{
  "color_jitter": 0.1,
  "mask_ratio": 0.75,
  "encoder_mlp_ratio": 4,
  "encoder_qk_norm": false,
  "encoder_patch_size": [8, 8],
  "decoder_layers": 4,
  "shampoo_beta": 0.999
}
Rows from block 0 of the decoder of a small masked image model, named by matrix and row number. Rows with one number belong to one neuron. Each number is 500 + 40 x the weight over its row's rms, rounded and kept within 0 to 999. All counts start at 0. Numbers have three digits each.
After each neuron's rows are labels from the 100 images, of 14848, where the neuron reaches its highest value: "top examples" is what is common among them. Only what is clearly more common there than usual is listed. The data: rendered roads seen from a driver's seat, with toy cars, trees and houses. In brackets: how many of the 100.
# fc1: MLP up (decoder.0.mlp.fc1.weight, 512x128), inputs 0-127
# fc2: MLP down (decoder.0.mlp.fc2.weight, 128x512, transposed), outputs 0-127

fc1.270:455466520409437512516480490468489519507479459472527479509517534518497521495588474590474522493518544512474447485493507563473524603518510490518580522514471521494424535559440531553469513487492608438435523534428485480468484524501559551591515469464475540501502564477510504558451407509506490504493447511528551524528553530504499473528436557580447493492505518495472457517459575522506509551529
fc2.270:511577404505483508473493482512503503530494504521496420521465495495545435505448493496470409476494541550505572560526481508513527548494505496538480495494474515466514502462503496504483532561468444511472520563403473467474608436529542552523484518463502512426486412545499530520451578494514497458524419540550514533490449548451417601501538509549488542527543459527533466470499449541522519515554
top examples: dashed white line (85)

fc1.257:507504418557489512590496482437513537497488517518511540497481439454504507474488481540539532489428540452532483509497511514491525511501487399425520460521481462536489492457553524502478554465432540494475422529446510466526523502524434469471453486563530582520570557583464537469516436488511495463497530516489468547467504489605500531469498556577482448577496521508553408464457526463476490500437
fc2.257:507537495589452478511515530522523522515491447430494477535549525460500477472555475530508531467482521532487417524517592588501427506526532410468535505554467473509476487462459504494457481491428478477506455583498530580528473438535467508451449412515496544521550543566474537486480462514477522443455516470438574546473483514453481489493546490580546519479559539498573487460547543523460510512462
top examples: snowy verge (72)

fc1.233:438504500432494481452504493496554483452483539496510480480530516448470527505453484492565519485490548531565456550496516425530528456503573511504533442515523494443580575406479509511495564474515494501513546470489476479530458539589522529511544460522556514486437513548545574498489436442498464526506522423512562472457554569449457523422566527497485564512462491528462479519571579484470494445477
fc2.233:526489536466406515529538506493504427521563510457483429406506495483473540476429495482482452467480479436505475416460488510499486582526496463491541477529561468483582514476452490497494502534529570530493484546579478521492448531528484488443487535463514494487505515498529643480501538460479471488531499489558484533535421567527451550506545480544545459532503471551490480516575568487487426462471
top examples: line: no line (95)

fc1.304:573518440500487480469526490558438515425521476536519478502525559457457495590449576463486502522438466512433518504403501558494518481497530504519593576515484497425516565489468483494517508599508508502511558600524483485470460555492499512463496519499498469479521511556503507498540534481487533500469488541490558564503567559508532520446511486452530583570452462574514447504479486485432502475531
fc2.304:470531478546499428527444516508513523545474493485439567445484466543544478481506466462449518527451478509534500433435547456414460477502527482549503547556503435541511491507531596555509513597500515634571464462516541457518577493529505459491507461498497509451521509473507505485526496481504495533509490509495436491484418405486474514564488473553431480493558542433493495509577510491477496498456
top examples: pine (97); bends right (95)

fc1.47:348420405478446434525478473512502533522528500478526521504517486440478521563478513550469435429547482524531514587518518486558531512441543456527462573533503423522468500572458496482514520455557552499488545494435501510560510498455509517452551499475512472516490482490532515525469503512534505476513490562422488490545493523491574528447463400521513523438520554493486552487473507532481453477503
fc2.47:620469528555559487511452438569472539455532520469531509570481507560421457554522506455478509452501596558531540433480426524490524481493500528515474526430503508468477484535475451487446497533508530458493436493463473479498527478511571505542432503467481432514444471513501494553487389510510531496548478560485511545488505541566468479485510417503472459478566526500473451521510474470487469568473
top examples: crossing stripes (100)

fc1.284:514462523548546501472520490453454498532491460481484450515517551514521469476515529538485539548555477488494555514520495492574474491519480443531542490579530515488521510509479489554516524508571515652588448514476532538527465491475519513503465486482495531500521491524529517439536506492503499489355538542432436430454416452400520496526507507463563515478523498535531513484492496569403493464536
fc2.284:473494541495464443470551527512526455508487464476473580505555541537482532538499526510484466489477498470541497482537478496529451450529522547509460542472427548540541456522512535497476541586521564652539489439538463449432531537569509484507470454522499520547506483497465531460525477432442450529404492567486502511453557502451473458472514446559443576501495490448522513506460523438517482526456
top examples: straight (72); barrel (65)

fc1.195:540477540491558477504449481417449428459490446466513556539524471533497472528493473511537434500448456429484581539580519484537447479514457497490491476529474487415475492431507501457558474502506498452495499532573517499527482439447543514463521472434502490444473597454431501452479570489505497475466553515491462469493473521464473500501489415446503451543512470565545470498577516486515421437455
fc2.195:521508492495533536489504461463447490501466494479520532559471517529508534537581496484458471468535484503507488431511521474519486445550554490559474519470505563455514602472520486533442540529479485449492535482487532392455518498488519524480425537483552471449546522529499582453553512467550371486481509505440500561425510440522472480613465470536504530511531459596517510514490534481434507480457
top examples: sandy verge (64)

fc1.79:453451490436472487484562506504446493503478530505504499522587486540548445448463533573538499419503546536538577451556473519494561509497438469483464493554484474542542454507497487549515426542475505500415482504528490434474474505556525464514465517537493511515538540486492501465425544535438465530515501482565437555398478538440472491547489536509444481544540486531526491548430478514519565448584
fc2.79:454533472452418527472418485517459477462459511550469585464498483536479476507542519478508539528469475496549544517409443482422550466500511436491553485517444524542562493494568500483601443538422524495476457464477469431487487505532543579511499459448502456485536497512489461483508498480497474466470476496550517453434502497494461524491496518560452541554504536492491451539462597595524497432473
top examples: straight (65)

fc1.361:649504517491479556477470507451415508484482514556561495559548516491520527491539485453490448527528652492501516464525524501575475550528546512507518468460503594533459457502437508446484468498517553501525517493551512481437499444538471513483405457461474469481549420486511532538468534486522545406526526491480483506479504511522481469571504490509517465497529521502568504488530447518540490469465
fc2.361:532378464513500474505518510550490537515562553458498522552500536506464469552480499512434512509444625570473497473448541534490518474453537504510470523442516528463467498531510492464486517549472457451472492512463452548476559541465533482517433479476534514534492521534509506574494476521466507454452517493489464491633494523554465445417473410459539465507441561528461493539541467488518479555545
top examples: tree (68)

fc1.490:513472506507509509542508506517514503577498470531512537458472491474457488441539555517476516502531419493384472486454466547481523523465484534495488528567447480528483517425523498512547478469499522484517558537516483443523533549563476504456459518451410491532493551516538507430512513555543526557512544533442435585532512577493507507560470510546553503450555532511499623582424505444518517467488
fc2.490:442398517434524565496523514486496523529447459555471524408565485522522434448499520589543434501543453488475559451495465456436482438538482548523543395542503481484567553443526462480487528495521576470507506565451466486546524526528512482497557518526481492548485542492483489509500577501517465431510481466542437481469485503438493538480487510512527574524532550532512529557549523498548464493476
top examples: truck (94); vehicles: two (70); bends left (63)

fc1.183:445494504506521469450425411489513484495518431521513487512573467524504454518449534507535539502451537555548512460494530481457471472474524489582498491503436486529522521479444505472510495442582480569477413507515516512563516542476458515527565548436516547479464509493593469551521493533461531448468519510459469440511454495436501477459433461487548512470522510485446450474444609406475499548526
fc2.183:455538522531464506539478568500574516490478593474443444528487544525515478483587527452516487457466466473519527521566455421453490517480486479482506522452537464468539500526539559547530533518480487448453440449524491449438575494592506523530511449452535470532496491502504532482379429500536462529539526466543552551464555483558453503448549486511505520467458554455511491460502518471511543420511
top examples: tree (100); bends left (88)

fc1.411:482482530452482490484447521460537469522482533507401485435505478481520517508483452514499521500488484591475513534460502574515470529520481491455532462536409494492459499534542544522469538452518507562556601568494559562529514452518537543509441566483555423467485560499494499472495460562495428486548521478568603537591562514497526486513497479449462463513481470502476479469447486509483586458529
fc2.411:522585494487540602474517508491392482450471442454534473464465505477508452500506498508488483474502539488517536486456471520478485483461565548540560475554460451515408495501565443551477464576467484554499547539522484432451494618487494528536590539472489471492467517550523445509477432539516493431420419477541465500561443528517512515474519483507482470538532509486513478510522482561492522506534
top examples: straight (87); tree (67)

fc1.434:471509464516544448471557481517547547492550501464446422508549539489497552523515520441435490526553461513531510522496451472508500472509552478570536472523486558510496494443522441452493518519541501611544531510466548470485505505502532502426494533516491508540514492540491580462499521491526486495363509527450426407406476450495457465483495508471541492479505518551486434552470418544456449466458
fc2.434:503432490548499457480455530467465421501518585451501579431521516592538431528510559521503448472479481467567608538485521408486419468463489470479461530449508485536469467551569502500507451511480515593571495467539554483490525462551503507549478453547490501499501506555543538501543455508497568466397509517548475507486525529489466504470512467519454480471512490520525516464456506457511509447523
top examples: straight (65)

fc1.338:468542533478517493499548534498476509490496521552427506475475540461492473370542479454503454529536479499530543496484474545536509531508519500550469516494522460518487442506562523455498419396510495502544489521532457430535477485476558521430535568524522558433538608401493483509514546484463542415492503499495418467449508518446477511535453549551501466492459488545546527488457423463495527467499
fc2.338:478483506542460403455513513477503507470462556529456446449554517507522528447489459467497580489559502536528512494487445481457455486539530455559459490523541462425521451513565533450411514483509550542470496484464414463520532507516551502556500519495577521429550574504479454511453513485465542477512559510495488541445599502494499535430587517533479502436465454525512546507519476455568538495464
top examples: truck (83); dusk (81); vehicles: two (68)

fc1.295:495465496542530495521489500533488514519441493478419540470551565515511438508502552459508520519550494485493384446540499493564492499426447513528521513502440481540529469467542527518528552496434512514470504515521479536534493497490408443493510424511454548565539559469482441571458541454544511588499447566510467528444533529595503401496469531434503486444471516511503515508540453477532511438513
fc2.295:553502496513550469476468517471437441443545514488470479491551502462497495565472554496450513492431476547471516579531481501472488474592504487457477603489517480523503486494543420428484466477548483474513514493485450568527471530502517442484548439506464520516485445517461531540516485434508541456511534519467462563537506517575491518435489426479585535429533458554483580441507433488544558549525
top examples: line: no line (54)

fc1.466:482575568522503508554515518430524469436532510548535516437457474512489477423540496501454472532528514492512617554535486473500559511545438506458544538530507540541499549512506477483494506432505488522486498518469487467512427595588534509478436543517558492511532482516480477434486433440571479506536486554546460511505394466477504508473513506453521468426577543444526532509508561476531520534523
fc2.466:464562496589515447456446472502480554472452504507536470504512575541488559433507504474595469479470515505501525540492476529540553458501514479542443500431467496442438507481437535457497449543469441520538505464595504490443422459399472551508488455561456491511456482460506487491476475445504470508516516520550491546596467466470561536457588480529528496487527495506509538544495514420529512521490
top examples: straight (63)

fc1.167:449524430515539460596495439488526541556497568543558529466454448484465512515486518509525506528543406479453450525523474398545533518507550585531500433399499435521485548506534517489527538447469503492491531550498474513569496495514507563441512519459527517512511460472463545506428513432522560494496508531480484481512543515419538547428522448451552520559505485503555515482491551465461528497504
fc2.167:398470480551614516392533533541500558533507450595480466475534496491502502538485518519472514547544454523508497420493495469558506452490506489441546497531464598554513507549492528448508511562448521465492492474490477520474445480435544528499564526494565501525513449535498501538482451497503590498534482522509462494388492487510495534482559492505483524448542519449497404506492506455468537494458
top examples: truck (92)

fc1.274:443560519498485438545491488485486551568454492502463501447501543546480511573480461469569539495397534441438599455449471501490534499456532502442547513518432487507478503558509488402519523467594541494501438542475484478552567455478475522505432481545482553450450526553491565510468553511518470444513544472518559479467472503475490431430523490463531505507474488474550537457471471475528483504515
fc2.274:523498436548573519532511399471442487528508467529522504477514443531510450509464515529523419494417510467461491477440489475505423522533512504545567489505537482484471465572502474571502518498543510523561465469585478582467558502476508488466543456547526539458525499465471443542534480462592515450533530572418496494429506399555527576466467495477452481524526507534545514515514479501476476492507
top examples: bends left (75)

fc1.41:495508548500507552534558528433493459476523479518481437434459497505492382520462583520518523472565511520520493484504439483463545484496529513511475510481428618496466441507481536492444492558476497514492492542469463499534465515483455460510448556608512494558495468471446534491446518529426513465548490482457479442435513502488538418432529490454510528428498488553483514526554410516467534540504
fc2.41:471520523484479515502463517462535458467464441512536532491486426491503523510512536465437509491521484511489517569437497546518505556439449558516479493523541515461546417532466531514547551495552485451482469496422524588463553515518556484426473576503512536459553513514442522496522470524563522446477451486509483447470422598432575495540577463473442425526485466497508479588540481474510495540510
top examples: bends right (83); vehicles: two (69)

fc1.305:503531502477548527466534488445500368530509469534509506462501393538441476482412537528500456490501513438539494511524525450507476503512505468542470500443531487537471447464544508543510477453553541514436438479510498390518538534443486495532458517448472623502533510501543458507509430526522478475510568535467477511459531455432454449523506441469511591540541504455476517512483519506465440488512
fc2.305:431571516497471487522572456530477533522511471561465463494508438488475494473527531521440548541504519492571492458431505476463501478491508507474586559522465528489383510499475497519434498598495484547496525491510439443489496620529532503480491530547433444473442508493427464464489508450525506509530471505457497477450450556493566474545549541522502471497548588560461450459532448502507499508466
top examples: sandy verge (62)

fc1.181:525487462444457522523546529495498532507483487503528552485507476474512469510525456474502467547529487458446535435437489507504505496454471464405550509526485548458497551451439425582509529556483477520507445522529481504527528536547498546501481574600447542541498465482498532481566480536540622511496444421417474532407486509499462487518440454472476440542519591499526485543506524534471537520496
fc2.181:496430484486548444534485558518469520527560533494512529492539546523501566448474513470492547541436503502492533503481533520521468516566485502550542532558510540505523521507561504517518486572508489475401487508508551552457483456450499529496528481488498451454464431494497521446479542450484558489583463426479542537477520502520453458503546481453502501558544498503418538544441364495517511380450
top examples: bends right (72)

fc1.371:569482495459496484486586495540494518518554543480472451561491448474468453432469581544475549463491585529482469421482509501525546479435556525494545529507506520429492539486518531574523463513557486493502523537509485533533514510402526449513447495493533470547447518485474545521499425500431490440535483442550526476545442481449470510514413495446502467480547570511436536523484514589528450521508
fc2.371:508461490559477424444504468541494495547484461479481403503452539484478503478475461419463540473447449519465465548519425561476500498609467510535423525503488512476495560510517519441431482518536477521548544515469501548490482509514473489566532467568445520508457491456555555461502473512511436425447515477499490501518575490483519534451439487468539591511447472445501511469493462568483559548554
top examples: dashed white line (58)

fc1.48:513507515481547474485444494485533531511536545470483469456471525516557496517466543477562527512551554522488479418402506537532448509471571504511489452541465542511529498487545519498514595464543495490603590565495571476466571500491536524490521464463522551537537498533494503436460519515478471562518517523528554531555507426496548463491578497444536483524511508527459455508423550576407480540490
fc2.48:507472496558475476493541541445515506490438592514493556480471410454510480466518463479490459515480530478503537509490484486424496496428577478520489581420479545474510457435527574520554532477450549543600514573551520535543522519527519530549488486446469542492529508477423515490530491434512566523485495510407547516559485492449483555607498500446519497500523487502478492465522538511430478492462
top examples: line: no line (96)

fc1.75:588457456487510461523566519534452464506532483544464516494472446536474474467457476508516547521468483467465507537473499472551464507534494498551470463537461519497459410459516500505548591507496476546571431483533472508565543511500549460529470431496505545419471438553551488481511525499549446496506535495526472532503595384446500481499482547512527574451456454487503425567530468529502527534430
fc2.75:515529506584465555439455493568550590476493406567494448515462495520509429538459477465501540556475576501494485467512470561484543528475470540466508440510482518453496479476447538480430531577444544453454566530473509517484484536453528512498469556464448487569469536429538508488513451435519470502445424519553561482506472532476494495537564567490526501474559503545523471491461465544471479490503
top examples: dashed white line (75); bends left (70)

fc1.477:487500513468514519465459447501560523519538465471454476532477542430512472520528550460453524446552480502498525546494507448533450349537495454518467470489445554495433466488501453458471523473503495444457401509473427465520513428510459494532514534497490474502481511530494529504546490467456432456569475538521517531413476517506546486522484444551430553396454448466501496515521459449565510492532
fc2.477:479513469481459480497593471431564509611493528470515517557491450515509541473582490516464480489487533500474449471480540576474474509527471510484537517405460529511506518510474464546534515444479457397539377495531528558514514480506455524488527523511498464489490494476555525586541546501561457510399523550530529468509512465521472577522531488528505470490510495530514460549425480514430456501446
top examples: house (98)

fc1.507:536583530523484598425447496538587520555506504494539533556537505451479542546378449533410508545486461470492531551467487434567529528493530504525461488516474525539514495468428570480558486480553534536484493523518508469570485476432508502485464481449525458498513482490523484526546537465569551495518498523505509499450467421547494490477429466533482558423427494490536549532527490503469518506500
fc2.507:487498456465524484561447441515575564533494490530513436537469564555542576488485493495485436447510531446461485507500567495545447511501505513564530463538459480562427485474524535439505520539514479467593497508519534514483493461488540512511547473480567500471460449449496425429486469468443529519534521492493547450531400428513460506514544506553506505520480545499543554411509540503582519450455
top examples: house (76)

fc1.124:595516548481486475490546524518511549379524491558492515518518470435480400520477549453460505498470490523444544432424513491510520487512518423495479447503432481559517522511475580496418525466518492521478498458524493390451452477488572464494479522511474473502555540526503444501504586467497508513489495484459563442461446479461478492564516501557568464512470485512486482548471460432510456526508
fc2.124:502472473453457525530550502505512562491480518533425478512471525508554507566517562461423486508436461512519508448470467504474567486512511508529458476523576507487459472465549536526410516541509487467474504491474470467459490526514535527516417515506560518556547479513470447512509492517407436487583446469515478466556573508464413506575467470522476616504509514482500538451547577562429510517495
top examples: truck (86)

fc1.65:545514556503492498557521524460562518505470514473533480489486488513521445520436538597462471516440596458393490499501493442523542476546530523518505475508446495507516500523454598508452498470464515500537529570470493461494462516465530512526462517541424435465527510473490537494499471507451480505549417487423467528516486481525459446531575429579446526499492454560487581511458525573524551507448
fc2.65:487455534546544493524530470499475514547487478494558461509550553531473475466511504434483458529435471476447477483512542373441557472471437484473481488547524470445493541572531509524437503497542478440507459450486504444492513518491508523529480542470440500461520521528536600523507418599521446482550494461489519505547533564541521549452471433489491546463517527516487492569518488401554484443459
top examples: crossing stripes (66)

fc1.377:491571544561514546538514482498544498472435467475538524454447521482444529533559527506529496575440466502550466538533512462523527482461517458463544509488437506572469551559446512515489501500525503490536495527558399536519541501489576506530514459544418573520543461501581481520416507475509492489502512494443510487577487501445504431508545478445479464515500519534514461465583424456496469468596
fc2.377:515563509444567489534482442495459500472517505553519579432482416477408535478483545492491463474457516450543460547522517537546472555573506504443479528545502528528526563509548491538436480539438522458527473523486488535555529507525500485550457528481498447528519431527527572511448518491508408492502607439445517487559507522490466448508494493498484576449459422501539506554469498473429495508520
top examples: truck (90)

fc1.258:559547522544579511485469536569537503511525539439449573513532514463474491425462493486518467444476487377479494497511445523488463484484524472534475447493460569419508533471445513461512486485434513495469446500483454525527519451488506434460479519467491518501488479507560437483565501491452445500502522475461448492439615462451486521487507491410514508531428518449513493509565435559506446493448
fc2.258:444428394432405462462482458543530429493495540519522541556518483530510489558505467535488502540535542488562502470423457499497478473483526523569489522518421525569486483496511468547554482499458474472555452582498458451495591515549516524510515514468495538455542482505508451537513487425483472517476426507581499504491444490506592496526588483506461511547510469474460521473543485560526501499457
top examples: bends left (85); pine (75)

fc1.312:481516437519469486471505496532556550510444507492464450468485520586456472441510486475525590478497500556476548505513507541538552533443520504488448461460527586457466534462514460433462577514556395482539495506552533470508546395482476449529441506446505547460494513540515475585505490447530547480510494565481449431492547490506432462432445546509536528489467480493520531566534529503477499525505
fc2.312:535489466460475531538523528482567456551542519401446551446407450465541465482507429464519551489486483519574475547482483547498496492582503501482567422484519518456471557501488469508543467536631535491554482475490544513516468477482503467542510507477508543444538517441442544471466509507499549499555470508533436450506431520485495500484520536547555524460497463458476536539456538468487395525513
top examples: line: no line (95)

fc1.147:504503459506426528448534568485552505526478561526464528536472453477534502591566493521532558511460523507484497419478540531448506483438471427486502493563624507478521553534455459493510504518520496484539537511543506501450518500487453530506464541453550588434455435497464516462464542543512552480484486481473507511528529452490559552470453528569470442555479504565476511460448493438477533466585
fc2.147:520531532506448575469495511519539531488592429479527519467489422485560538570559489511513532487501508500449482560486500493456575530533510510424433500499502526560467518464480479462502591496561533445490502522440472496518495514543490523512467568439501467461506535504476437452426538445448463491527461439565470562490548494499495480479472436559518443477553504545533557501458568404538515517515
top examples: snowy verge (76)

fc1.35:505440535477500491544649526466432497531495500516523489573519495505460533472497537462452519463517497462477548548543512442568485506485479478429518489568536613473512500498514458498482545508547489535477495496492495490519437459507535489483436551497467557524522519497503532491500519514544461480614487506529438464393544438479476490492488477517502579581528479507582507468498401516484544504516
fc2.35:503555521467538538561433516530481513561453442496447512437443514485516464481496461429445508575429490499471481513430568477444462515522541483523527472517498469509471437501443558485436518543455449544511516467484529461524488469488518526494499530477498493548567535441513510522510429511543535532525548577526502530557467434486436528517458541475546548508602522519462493425517477598448466443489
top examples: bends left (61)

fc1.408:486438420557538450454463549542495524503505519429548500431514529511451541423493547548526553523539450558487484460557469494496470521402500523498534438571537532430487547444477502512516533437454531491523531515566476509500552432509462436504538510491522487434574444507487517483529588481490472451477459471503535513484503619473526462507497473527501429477498490531452465467554506452527499507535
fc2.408:453460542432530525505467555587430507468509530455470509495439525471463510482500513526510519510476461579459521579551513557462538548521505490417488477532536442456513490560475543437462501482439473515489460553499547451524514487465528532499414485543497516381528545514503538514555586471531502559553502504521477443542506514480439462516510467506475571470479435514464531512429494511488437440545
top examples: line: no line (100)

fc1.422:484544517529545443449467479469468538477498506530503463473507492578559544526517553467523548486486584415457542521581479497553399482495533457493505449480497510485456487551543457514520499582619457545463549564495492536503478492527492558514533504551449469473455538498421536475459500483480456559498439438528546438584510535485473514556486489488468488506456488467554539482464514473474557494451
fc2.422:489446483464460455563516541476501538508478475494518468616495517481479544480489514470428576474514426554445507544501493496536555504501547504517512488471505490472549530502491466469510495506618533495411518468422464467496440509575514529479402559500464503588497425455471586538470518570525452513533535510523460508467499528446539503480485548498514500519483429530467472513484470500409535546473
top examples: bends left (63)

fc1.142:545471399489527499483549462525507542544446528449505482510502479448503536529517479444536508497475519545550399463579520464492474516503460516477479442540535496492536466529467484531518505513537511524484540496487552461451599489529563479556420612544471595555471467508507528481512529503487500511508466542420515536557485479512506541426541445505453455523532586521506525537401474530459505488468
fc2.142:545529451524476520493513493458501519492463493505507526505493436499510460506528476571498473514577562495492481548497567443552519463501473486469447547551545464474502535485498455542547538497518532516494475590498494496542501383411450527535476532421460522542584457498438487498438579488461547541471471459483435466512432518494530516429507496546507535544465463496530579485556473467430406513487
top examples: dashed white line (90)

fc1.247:560502451470481484460524536541533533483535534517527404485459538457515501439513463535481479460512507526513517357515458449475482474470462465524557504468487437527510507434484497492476484531590447476527483529505513451463532512550507476476462517469527461520511536544521456502534435506457509530503491557457516532482447479505547431478544625535533489509481508532488557451480434436516444626485
fc2.247:480521464509531513492501423531471429555455386483490465501414542520555512481449451424476472440473573558549505453495545476512457580495452534537566490526464489525515496471488516465522530455514505493510467450510567429533497531515572553517499473533521481530423509547518485493540428560457517495515460489510519570567496542486467425480491525494408515531548483523503520486490564552514452559513
top examples: line: no line (62)

fc1.20:448545491540560461519418430478549477541514534496524436493472496550519565561473520488498502521513477508522514527460431482508471488521502476548481493466491526407518506483471484516489433508483509523569539445495521473439484504525439517575533510463479526401508472525486444486492443477407426514460489466513468420445530506571553532586498493466508440468451414469486530479496439482416543486542
fc2.20:583515512530534500516501508498465490463496457509486516448517492574507506421442519533505523470525501525490436426451504501511471455483437481518549515499458484432480553500557508475460474539579497524514586501509527505516499485542503511587543449475475518472487497542518457479556383500463543515488480538470481495461452444471495505509544476496537410459558506509466494430471486522440594615593
top examples: straight (74)

fc1.372:508488468496510523402498586512522429518450503457453506475482550460506477466491502572515477505525467499481445556500573450499479484477549468448482522581509553461491548485470498458477438516489492543646510476508534534458530452553498477573505538491524496501567475418444543481464540460531521519474466528475512448490515534508489469496544515471455473535521535565418547505521541436445502589542
fc2.372:464521480499487566541517627447507524496510576473508428499500489540482481485436443475471491483499473473532543508528538472562444542486495499447452420426561428508474496577485564466512522519410491467418557513503487543472470522515499500515484456482469467530526466464555483505456580528482554532520484495472501548553541532456537410478544570484489528488589508481486559501494551497520542469477
top examples: line: no line (91); bends left (67)

fc1.443:441490486476470482499460533485528505564534498446489550405546573523515554512472460458479560505504404503474457538499431458450536504440451490516527461537471566547527616497473556486491465411487541494512549561429478521531565520472523598488462480536501457478539534533556516501520522452434496496494457522492506516491467519458538494577463496484472519480533588534512479523504491491485560428520
fc2.443:482556462468598515491489518547513484556556520506567548555467477496466445481490511529507510535436426421466501495452522445423492529420510506521508518482532505545452540582457468590512473437525488493511477474564464534534555452437490449500556456463491560514507514454525537436497508464519496511536572507483474512487533508576410539491493434509522504513518482465525497507505453436557468501405
top examples: truck (91)

fc1.336:503536451526544449550468503487521439548428528453538496546539490512474550505522463461504533519553538549534441410453429542458462484397451551529476524480506541498452505481496548519546528541496461528497528511569511505470484478457493486560535521482534516549498468553487590545527480517441433488511411503462512559533504449535535483444484488548530510480513502462465473489440586498464548531607
fc2.336:469493477516520531498437478491471506526466430484524418527505459596505508444473616480546515486443474490540480563633472493566486523530538553554501446434508400557505487502521471467477485447520437518500495455507492525503489454502492474504480528548540548490486502546562518573502425449515522493498483618454477505495436517462476505472491499515512529473546456504500539472507522435520468540549
top examples: dashed white line (95); bends left (63)

fc1.419:515596489495531482537546590500497568490503466491466536488526570584501457418537467443508452551589469453448507578506505493487540513473490497499558478437483481444486448492568542444531488500499507463499471501462522574510454475524477482430528488461454570530506462560501486497524538501492495460485518535460559511402535473480544449498480518456424435480411529522485480507486504475545535504429
fc2.419:606504438486477519495456507439474564573495427483527530515477458489534557471571413416523499537477499503465483520485543538471548458531477549494495498486484509540559476579503516541540520534509545456473486479457515485505490558542491462403537551407547524547554498501506475461508541434498487449427516505562531471485519536479506523529481501483497434496463468409529474567480500494517408546481
top examples: house (60)

fc1.180:493491523559503529505518465518476486538509501554516539517439495531478515459487419525494520503555444477472601505466475502545506436439458536534489527434483513478487458461438525519482596568488541469536454559492514504482541558592494475449488517519433496544509472514443527466508525519423494467505519523490543494489430537518463345543465459510549444542477523497467534558555526470477485450558
fc2.180:479436496515455541503485503478540457542539503493516444502560571489446496494515498486491529461524399468479603545488532448509443489450460493486511508471486558423526516456541516531477495566485528435488462484517442528513527479503500474462480528497530447501563484519522487440522489517504514484532465586536509438467535506534431436510439492512487419490551571464478578443567540567494524395557
top examples: truck (84); vehicles: two (71)

fc1.339:475513537528463486581429517495546515435482551517502462416524492534518525527500455498545485481509504561484481472534535546499538485511512533531435432498452487569515517535541597435545458446474403637535482491502559542503485430494535563452495524520462448533444446454503478494533505503514529561423541475543502479561459500489461493477481519486481447516477509525472465472475562575485454497492
fc2.339:498491458490467487535628497472541530470565518464598545550462449511541474466495522601531567555449481464482562465482482539478493476514430497473499546362532504570474588540501510563446511513512514523556457481556459506481463518463485512448546425475467529488456494522489454509510488432488467559513521487454515499547482498536528494519490454496498442566487515496475476461449545470506498506517
top examples: straight (70)

fc1.471:505508437465403478536495534442518499412520470460494464467531511549521514511547485544461465578544393608591474519508447510484460581503532475522534461493459479521468446550475499505484541442429464499459506519516482427469478414487485509449481473446430529486552539469500518480507465479487499459477501556443464447460472482487541520518548501512479567565492456521483478486578481455544512509495
fc2.471:556517461536538448502477473489420495542491513492503422519483508513508489542567473461562482459482508480477440526540566567524544529510531511575504500524441542433519473520467535467476565511478562543443547531452506477516475523519552591534486453532517440487483485560519486506508428569496414503494543411485495501527563479482484469455569431441563555494458491492443504460446582536511517505526
top examples: pine (98)

fc1.496:500572496508432520479477499513465512501553512591471527423489436584513451441540526481462498479527480484491535587567530522545504477500544486483526499504579538473538422503494459485464474457504448481489507552503512506456527511556492484414495467506497456495527430502522467430496571426486509514526528588495548531402427494466419514530491539425516496551521517496477471591492530496488513446530
fc2.496:536526507535480506452519513512386480482470459438489499522475460524482485500562444493427511457489476566492530495556564479525468462524464469497492525521499508510472481450401513486551433514493507496485452495519471475538494473437536477496482524589483503445510476483552580465481471556511519472512523494457509574517488552600569454554516514528544512508540489422488511423564531563545415542588
top examples: house (65); bends right (65)